From a checkpoint of a small CTC audio transcriber.
Training: soap at rate 0.0025, batches of 128.
Data: trained on two synthetic voices taking turns or overlapping, over music, noise or silence, 26041 training examples, 32.4 epochs.
Rows from block 5, named by matrix and row number. Rows with one number belong to one channel. Each number is 128 + 32 x the weight over the matrix's rms, rounded and kept within 0 to 255. All counts start at 0. Numbers have three digits each.
# convs0: first width-7 conv (model.blocks.5.convs.0.weight, 192x192x7), inputs 180-191, a 7 kernel for each
# convs1: second width-7 conv (model.blocks.5.convs.1.weight, 192x192x7, transposed), outputs 180-191, a 7 kernel for each
convs0.2:129099121077112108133151121148165071045113148085103147161120085103130159145145127120130134109111090103130134124127176138146209077130108074104118112146105137125095108133111073106141153170163133193141148138151165081115141116117116128121129153104148130107
convs0.3:167179088129122125120104153168161140097115084149183110121152108198134145128105118129167139177120098105116161113169138139146113158133151149109104140146146116138091134164113108139152185174090118099076087139109138128074166128143136128140161121141171138089
convs0.4:120154107145142090138133161134105047091120136085169128135156093162155106125146170123106074105147187126062088138143127144132101089147132153114142153108132124104167143184168155152162160103115098072073087189079115118111088105098072117129123130167080083149
convs0.5:110156136140139120121132137140106150140163157148091111126171162102120132139138117113071144128138157135159134142117151145150154148140118070120109103115119109129121114189126140173114142135128112055112147143120103118114104125084134136157132148126079136126
convs0.6:160099116127136123163116187093105186115117150118136117115141143168110121080149133124122144142142147131141107110112142145103110113098110120147148110170144143170160121082184143210151158052026151242205160118129102091110145152128109152110098134123127121124
convs0.7:101100115123111120138158134139116166190149135101163144099148130155168115127092161103107109118121124181176141160122130108113115162142163165119119099199115113140150165166093103079119125085124149147141186163196125132122088111092122148171109113127119157131
convs0.8:155119118156142147116170109149163147177163132194128102109116134148140124103142104091115091117159153080073161128175113101135121134151127166104111118122136076132098155153170145159148152103114152143142190149102093113118137145166117156139142105119118107124
convs0.9:076099124120120104116099095122126113162080161078058146149149151172098072165165113091127139163153143139125100123127059118087135093126130100143138156187122189114127155189196149155141108114083148140158120163194148117150116105104168101170107105145198174166
convs0.10:159123152127134129150137145173000083218151150109060109090107150130169132100143113115143073076152131124152130110145159143130079121134117150120167118139126112074165140139120099121158110065170145167081163136149155162070077093130144114150137067132113093158
convs0.11:132123126125127150135114115185128147144104113158137087148207179104132113101111127106146149135086113098157130095100175156113130121136187095150166146157119156103150166115112162120109135112108070162096082150108147126109160160132108116107107146143124096139
convs0.12:089123121134125109177152100073132197157127096111099111100137117120145151196087135134185136168128112046085100028073082107089079090098149136111097146109114142085133087163113095090113108165094141133102037110129137161146091059171170125167111129116116126160
convs0.13:137199161157106171144126091069197095135142118226176124142177205113128129121138083135179106129147063107120120115094111101116102122123132127121121125082110135145145170138105162179108138136113137120104154093062115105100093111121136129096144109109116114084
convs0.14:086123129140129157139100171190140103117106071119173178133137123171104128136072099161131132142134103116139113095080040112143146116059089069077088125087147103107109124098167174132152145157146114126162132093139158129073131144127069051210139122096093084093
convs0.15:100086162128155149208137113122134226162089158107077098159105167138133132122072091122120108082126151095092115048164105138128076167138143122209143111092079137095119120109053110111075080134123071114138090118145184090117120090125116112113144153155115148102
convs0.16:132115107152151122100133120118101073056142137133190175105091081096059154102143116136120164173149180186109124122086104158115102136123150101104126129141107134149107085136164124086116170195167148063148164142146111122138100148073104129108120103156144155162
convs0.17:140140114157134136133155131095106164052101139120105110133123134118123151133154155131105094081109120132162131128142181136135126065124144090170178160146078129158169119190084164149174168140114150127100052116214115091137124066144115109141082175128087101105
convs1.2:130163129122129132131067107106129105111100164089155146168128111104109138121166114108118097144157140169177100161149092153175177105149161150114137155124167133107113119110090107128171170136150122142141112186127226135133099110177069158108123139108104095096
convs1.3:116087069090110090088129168160111160108149089094162151149173120133132156144147124196086102092149110152103153145130116111152166047109159108121104077106189081107161100108133108144159161110079121101104110149100091162110144112113128094086125129096131137133
convs1.4:125126130127119080116034069182168139144175135160139116128123135128108109088121166151128165157078131129071170119168111114106142135129062148142156119107129101142166099121125093116112139094116175164119085136125119139222160157122175103114155143100149105148
convs1.5:098122109120148102139094088124168082135089168166176117132142133148160159131153154151128110142143104110140106112127112167123162127198096127094125113096139114089107153146131147148192146165117172130136137168169105131093079099144137157151125172119087126107
convs1.6:106122105125146106111122144116171136126129102114106093171162136102135148161079140111103098136175147113090130107117046162140181131112120119106064092130099115132116156140110129082139124130103159163230132119109138090149151088101132120173137120033094135081
convs1.7:125133124101084105119136084199163162082091167130145153105084094142077122143143128098132103108147132081128151164156140171130099115130129143184118183099084099123129121132122148129124089151163174161147114169135126152124094115153158114114099054086140127126
convs1.8:149138140110104103085094082159128156153170136155102169122073088139154108141182149122159161084101096133124132171140120112130110117208128104159214153128139092159163080119138117103110123122110177184127088133154181119065064095115103107104122082193148180136
convs1.9:116116114136104095089153134148084137144159132133138173151078056193128117121140101100101097115130126067134109119123150135151119142140087158137138104162121136175099124128129161114141103132192143145123156132137153173115128168113097139139127083090135145130
convs1.10:111094140118156168087150047214119041134128171102128145109109110102115203084099119082119096105093090123091157178161155181131127142059137146142108143117083160156172156125122119166106055111135137187163137168153114122110097131194198144076139120103139132166
convs1.11:113123115116130098107086091089135078162101135107153128078109065144139118127120128159154159143125113137134151075117159139155146095169137141085174165148124111132119149097122156151130122130128108128098127133102177151138134090089097061102092090130169118113
convs1.12:099115119158095140107171112060153108092117116110110080099139125122113153116151114101146140179111077069110169157148156128104103062067064108092095128196172150182154162108219140101131141102128111080084091062140072136118122171121094136045112054099107171140
convs1.13:167134127166172128115148076153174126160160119086152160111074110122109133140121128110079120163234200179132124093154080151112139137133171148161152089153132136090103175141085128091113134083090066120176176177102101109091067162116117118138084119120083127166
convs1.14:160130117131097128102140146199203156111134187139114114099162160154206189146124129133106107162115146153206119078108149156179146073155135169114171116094070097060172155127111070096125172119102170130129185109155142185153139122169158191140160181134127179112
convs1.15:107119119087151143148176103139125090036075120104115140094120165132132143149133126105097111095117154105152119121136168137131109088105140084097111158150123167132127163151086080054132107104116121083117097118124137163124122112159095123128143134106141143135
convs1.16:098120132104118073108118126152098123118101124161178185122169157138111128121131170095123118108209161173207161162148174128116140149121163165143125105120163145142122094137141147131145137122166111059110113128103140096136146144215167104171145157162122171131
convs1.17:117110114125182150127104221166204155120153100079121148110090066151112109182083046060126078096107104120143062130116143130127144105116156179083094128160200139143138112160158144161162140154132152157136170170127122136112141194237206166164078146141133093142